config.yaml
spec_augment: false
head_dim: 64
parallel_block: false
width: 192
positions: "learned"
num_labels: 61
eps: 1e-10
steps: 21000
Rows from block 6 of a small multi-label audio tagger, named by matrix and row number. Rows with one number belong to one neuron. Each number is 128 + 24 x the weight over its row's rms, rounded and kept within 0 to 255. All counts start at 0. Numbers have three digits each.
After each neuron's rows are labels from the 100 clips, of 14976, where the neuron reaches its highest value: "strongest on" is what is common among them; "peak on" is the class under the peak. Only what is clearly more common there than usual is listed. The data: synthesised sound scenes: up to three everyday sounds over a background.
# fc1: MLP up (model.blocks.6.mlp.fc1.weight, 768x192), inputs 96-191
# fc2: MLP down (model.blocks.6.mlp.fc2.weight, 192x768, transposed), outputs 96-191

fc1.238:180152162094121109093108136163137107106109135124146135121132154152170160148118130148114140080176148127143109136159112137108088114122154103124131111179152121112138096147131119113116122145120152111085142128124162128106105139117134131090145094122139137157141157126141164136112130082141139138
fc2.238:160117115081094122130161107132131122119120149130129169133150140136133141145139141108100127159154108179112086109104141151129137137177112143089093157089188122129125127098133136134144083110133152168135107152126114154112103148191153132133109125078149129131139121137137099139137127129113090119
strongest on: reverberation; text has "reverberant"; muffled (low-pass); car passing
peak on: car passing

fc1.509:127124122146170106111097103142116095123128113144144159134142115104129131163126105124121133120150132115107096119149112155143152093168135143163139105113160160131124148144056062119104121122100111120133070137110095150135096118061116127081095108146128126117166166143153080139145071147185133118
fc2.509:175131143071126132109113123158176121153095132143147163130134146111115112155130128096121135075129127151122138106125130088119163090168127140170093118127133130130112104115118099163179141088117150152137111118161153134119114112110115095123102141108138146134161144160131119110118080112128110122
strongest on: church bell; first sound: church bell
peak on: church bell

fc1.163:120130135186106155136114134086091140113134102116159142140122135110134146114116096102161127120108143122117142168146130113128082145095142114139099164127153101170144160123066125113115130154170113116134139155147141155118118138064129157111133118142116111125155100131128130119155157105155136142
fc2.163:103169120131155112149098140133124135166106118123103135131116134132136154108121131144138145113126087114064064144153154089109131179098095099161075160147120153158127131106129110141114147143095109105138148083142102117149091109140093146162113117128092170105136112161093142124141171164117116141
strongest on: reverberation; text has "room"; text has "reverberant"; creak
peak on: creak

fc1.652:146108151123123141153171110163131102140158094114166155119112131171187148127172132159125131124152135104120155132157141144119085122128161147125099154134120143122107129108103117159080107172090140114105134124121130151114147155116167152102160106133124132180107133076117133123133125114123184128
fc2.652:108152151128152075139124105092109141168133138127170131161089137118139159157178158095116128154124140165104135154124146137128146169147120171134086142100140114089088087139130130133119144125103116128126135151116130155139164140116141104110075139120109146142115166141073133154127107146086125130
strongest on: reverberation; car passing; muffled (low-pass)
peak on: car passing

fc1.277:176132128139129128125151115112118096177134109146125138158110100121143124145109086129186131129115136118123118134146085148109114109138173128108147133121157114113100104154091096136135135097109138126109102189142140123101157132096161123151149166131114107142124158148137128136130124124091126120
fc2.277:170139149117152195135124106134131125084114108174177153091136136134123130117133132124144121141098141109149163085147132096121107136177158158159119131139131094099127123121122144136145101103153192116158089141161153106129179105100123103116116131090102119150113127158108135176142068135114168169
strongest on: church bell; mooing; electric buzz
peak on: church bell; mooing

fc1.105:101114126145091095150133124061130108139109136146153133103137127169135129073145136126119091124137142068110091124143129125186149096113118123102139138102115120132144108113097115069126155159072119124126107120138102109194142133122138165177138140148133111125147136129128103135120125095148156125
fc2.105:097119124161153113108111104111126141159136098103106171152133171138153176150125137177116122117079148088096070123100124108103121179142118121095107114109083127135144121144173127148152125131134114110163141124120142117097092167137141124175116144096113150107123142129147140132140141119150080160
strongest on: reverberation; text has "reverberant"; text has "room"; car passing
peak on: coughing

fc1.250:148114119146134098123134149129119060165129115120099155090148133158119149152157140139080093113134153138149071124131106143121120112123130154126177147124156163120150139107125065063130107141134142096137119141105126165119146131158187149144134083127094151128139152148149102117125089101107136118
fc2.250:138140121125124141106122113132115138126100108088117110163139127142105143146103136125124117108155128107133139126134137156155136148129099138057091120125136155153148130114131104119085169093069069115112131129137150124125071113163147101143103158139137131097146165134142093136118132127157127147
strongest on: reverberation; text has "room"; text has "reverberant"; sawing
peak on: sawing

fc1.5:148128136102123096143098134107139112142110117140102116158121133086126116139147155157132143095137147104111163191141142152177088105114132135093125105134135166122164136129102111101116124170095156098114136117091134109141117125085136110144118111139168074096160170081134165119141092143132110130
fc2.5:112124082109129084103099165128177145129091146130116140145131137140097119108086134055124097115126111177161119109119149117074164180156145112130105115146143114110117151165145135100109127084150153162135115113092105136137138093142140163145101114132163127142146133139104160120138133156107130106
strongest on: reverberation; beeping; drum roll; first sound: beeping
peak on: beeping

fc1.204:144163154144123118118132133121121147163147135124110139123141119099179160087102121121146144094085110121073094172122151131147109147122101069150109144166122128138140159085064131146097118154135125128099119116103120114133110126136118165103138133142144155154130116105155122143132136107130132150
fc2.204:116079154153104137106118141108111142101116159105132138158145177127118103118119128128148072113104133105151111124137165125134115123169143127102076154129087118098137102136135124119144164138115127090159143093130132104129122125116134100173155177107092114102147113116164133106150134110125157172
strongest on: creak; first sound: creak
peak on: creak

fc1.591:130160142122133090106099135092170100167171125140133089095151117126179095132128142141145133115122158094107108134138159153157146112114134152114123156158105132112105121086132105131089128143098147136123155135113139136139104110127106138140134154131189116144113117151119150104119123152159127138
fc2.591:140118130141104136159087118116174104127075140133096129099154159140114160114140138136141108113093175132145099082109117115156097168139135121113128107099129121148136100114091148099097107097121122102196102124174134128122160143128105154111088199132139113140164116065140092171131134132121165138
strongest on: creak; chatter; first sound: creak; snoring
peak on: creak

fc1.629:103148128142105139122147121107130167107141115101123093117156123126134142082134093088134097141098099136138106137119137120181092100104139137153108125185114111139132157132114168148118142131107153136080112117109120124091213138115129146121122145143103102139131109122083185129149116149116180118
fc2.629:110132092133112123121111139097119160101130102145125128136161147163101110146141120137104087177143167126100170085136075082148137122105116114188117144114112127166123164089174147152158124124121160124127135119100148068123126143144126082123159140143159140173136087142117192110160127122129095126
strongest on: reverberation; text has "reverberant"; text has "room"; snoring
peak on: snoring

fc1.766:111128136099148125168128141105143088149161117136113128120082148148146123141154119144093098157076144071117148160133143142133118156151145132080138117106117161101126140124112111152141100145137107157150140144078124127117117151117078159143116158144128115142116084141174110128118112139110173134
fc2.766:108128130126156118124120124145126156184143110097155101096071096129130161070107125172158131125119117109093126116163112140137113077137102119109134114127150180128096121132119125112120159157126122113093124131097158163134087123090128153178121132110141114140086142113116124125123118090143132108
strongest on: laser zap; snoring; first sound: laser zap; first sound: snoring
peak on: laser zap; snoring

fc1.658:162119158164126124156087152093130106161133108130122090126122154116133152111126087107135116133105128102113157196133174149138106096120138108117130119163146150111139127076110105127123092139113120094123142144093147140158107123060130167136146152171112104103138142113103128106141118146114141122
fc2.658:121130151138111106132128161094147115112116117116169112112122133103153121159147147163115121162143142142112170145110118141127112152129143163079127152149106121117087121155120115115094140105088137126122150131116154137179127139122139145118143119112105127135146143084113163111140100167098106143
strongest on: creak; first sound: creak
peak on: creak

fc1.347:137127110137142111165119127103110128142131123114097108120119103096125081119124137125172151118145146107086116148130094138140114138081120082123120130099096143155128157116094135131139119153126172131097154132127137134118136137093133108100143148134159105111130139136152149122138103161126129155
fc2.347:128130132107158117116130114118157177133117125152174100095169135102097128187116164148129138140168122112108157125145122151149134102117147137096123142132143082159101108120148181136118179141098114125115161092123119149135100147131128093135120166151148071156128107117130126122145131138110164127
strongest on: creak; first sound: creak
peak on: creak

fc1.392:149169120123109101118125114119134098111140135159159109103089095093159115105173088115152133153122163130122143136147113149104150113116100175154155155128137113147151144084118116112127117167157118129061126141108169122157104127108101119085124117156155111133105152125184148095108102147128165138
fc2.392:114147078119137105129165108138183103148142045135117169135123110160139110136138121124157133115151113150123120153136145143152122123123178159146114145133145121126080112078142134105159100132115154138109152158094116143121155162122090154090123114140098094160117127154128159099087121176129139111
strongest on: engine; bird chirping
peak on: bird chirping

fc1.669:120157131112114130121130121053123149085090140119133104151105142102139161113128112147138099117084169098130094112141145154154122150084124059116144134086109157157143142156078137104120144128117093108108128138108128154121119136137172128130158145131142111115109090131141132109130137095137167188
fc2.669:171127151132119144164100120117107117069112160112097128130122149087119116123181100112126149100161119108151179104102102095122102121159141119140137126162118103119136114111124160143110144130208119156136088168143079111111174125098156107098144157144123158125138110141133132173135154134109124147
strongest on: creak; first sound: creak
peak on: creak

fc1.81:142147142122154109137124130164098100114132135132158137146150120146132107130115086101110132112137094100133080122146123130131127106161102100136135134109164162160160136135081053087125132120129120107108086130121099126117118126110119116100122110129133138160150158139150094117143103146172141117
fc2.81:147133169101142159108147104172177082141106160157109107121145154093094137166139138135134129069144132140095121107132137111134140129160137143140122110146149122118145106151104105127154138110113095123155122135150142111109122119115164092113063080169137126102110160129137135144151095143141115092
strongest on: church bell; first sound: church bell
peak on: church bell

fc1.598:104131138151134151147127116095101138129113129116177122161130134115124113109143129095134162119110120116131105120141137119162155077171142060129153090145112156150144129140065109101133109148108108091138090116101127158128136123107103143147089137109114124129156124170125111129142095118127149088
fc2.598:156083161077120124111099136157137091148112140133114130107155146141139106172103124091114119125140127103133132116127118093117143097140122106147136103137146140135128111098108099128156135113111082154166099118121147168098114122117110089173113139132140145082119155131162128101144124142128126109
strongest on: church bell; first sound: church bell
peak on: church bell

fc1.290:117148157161117149107154095094131134089171174106116071099138152060127152139122124113155137151117148134132106162113135179124145153101146111144149085124114169124110176111106153147108138145105112122098158070118145105133137147106110124132120129131106156122082156084153132135128142123140129099
fc2.290:141076123162076189140096147114134131101117110131118153115161157154149105130114129079137139164140157132143152134092130050160143134115112146149143187141138108153126167120150122141109122136127146174156149128070124089088094090112126104154133079164136124158120088116145128096129103118144104109
strongest on: engine; speech
peak on: speech

fc1.94:128131168129086112138145118093095114150122098144127156102128144137121159083164112157178121140114166134124162134149139138150155122102119108133126106104096127127121128136100080108153120119149116129121172106106108125147099109101129134131138125123150147129103089115182147120156127131111165161
fc2.94:116108106124115098088098129155162117092103147117095104093175106128166120110150113141120124127147075139147167138111137139113094166119119126123092154155148091140108150122162175112157134109128123116118142085126111132161140105113133157140124112098147126110095129080127151107169171163118132138
strongest on: creak; first sound: creak
peak on: creak

fc1.287:104154179111113136085095143085104113136121140112150106089095160107102143155146124142131121107137158103141137156161135130158131066139095109123131096117117162144164096138074126136084120118111097117122200113103140121112141102100123121167106163169116098135164180140133151147136072177127137088
fc2.287:125126128122080120149107132121166142168110096166178140119114119156091120131118134117143132123113181146105172123124139155107172090147139091152112126127122091088100108119119137120152125114114143143125102133139156143129133106131163108109090118142134144142180144135131136129133082133111143138
strongest on: church bell; first sound: church bell
peak on: church bell

fc1.54:091172108125100126164136158071103127131129121102164109153116115137164120125114127077133095131089122109131130141129172150152123115093147116126097158117132156117133130136113131077141127127119129144139127115086137168116132128133176150166132115136128144139118107096108127145123136092160127129
fc2.54:183116159100091159170057147139100143111114151099115107107133158111121174137119114162145107152108155131073149148107132154135098139156165093121128118148150144111162128133129105109147120203154153124128134092095125080141086126153156100124128104125107139128119147102131154143150135128117088154
strongest on: creak
peak on: creak

fc1.280:138129125146127123179142130105129108128112128122154100096103121106097128131116127082152130132112130097116122151123144120112141147125138110114204098092123111124163145115107110132141154175131074128136108140066108162122141102139073127150120105127171144148084139126138053114127092085132151115
fc2.280:164120150078130124124093151118117123116142132140139169077156157186156112132127111163072112127153113134173100084151108114127114145124145124188129112143117102134132125080147125166107099102134149129148169121134131130115136132177098151072126162131065140163159129161128127126123143088123150124
strongest on: laser zap; first sound: laser zap
peak on: laser zap

fc1.532:104140146160141154125099138102096120114133108122127108175125151103173128133137118111122135133143108102149097152179144138150105112151157127090101111141149137096160131114070069093107183117110103144153088130113105131119114111085085156132092112171105100145132146125107092133128128161190128106
fc2.532:139136121109142119117116125180147112179129068132070081142167122149087088148131111084124142113146105124114162145115101130126185136120135125168111079127097141117110136131137116161182134082133108160146088141133118113146093096138105063118090138171118135097126169134117136088130108151111107117
strongest on: church bell; first sound: church bell
peak on: church bell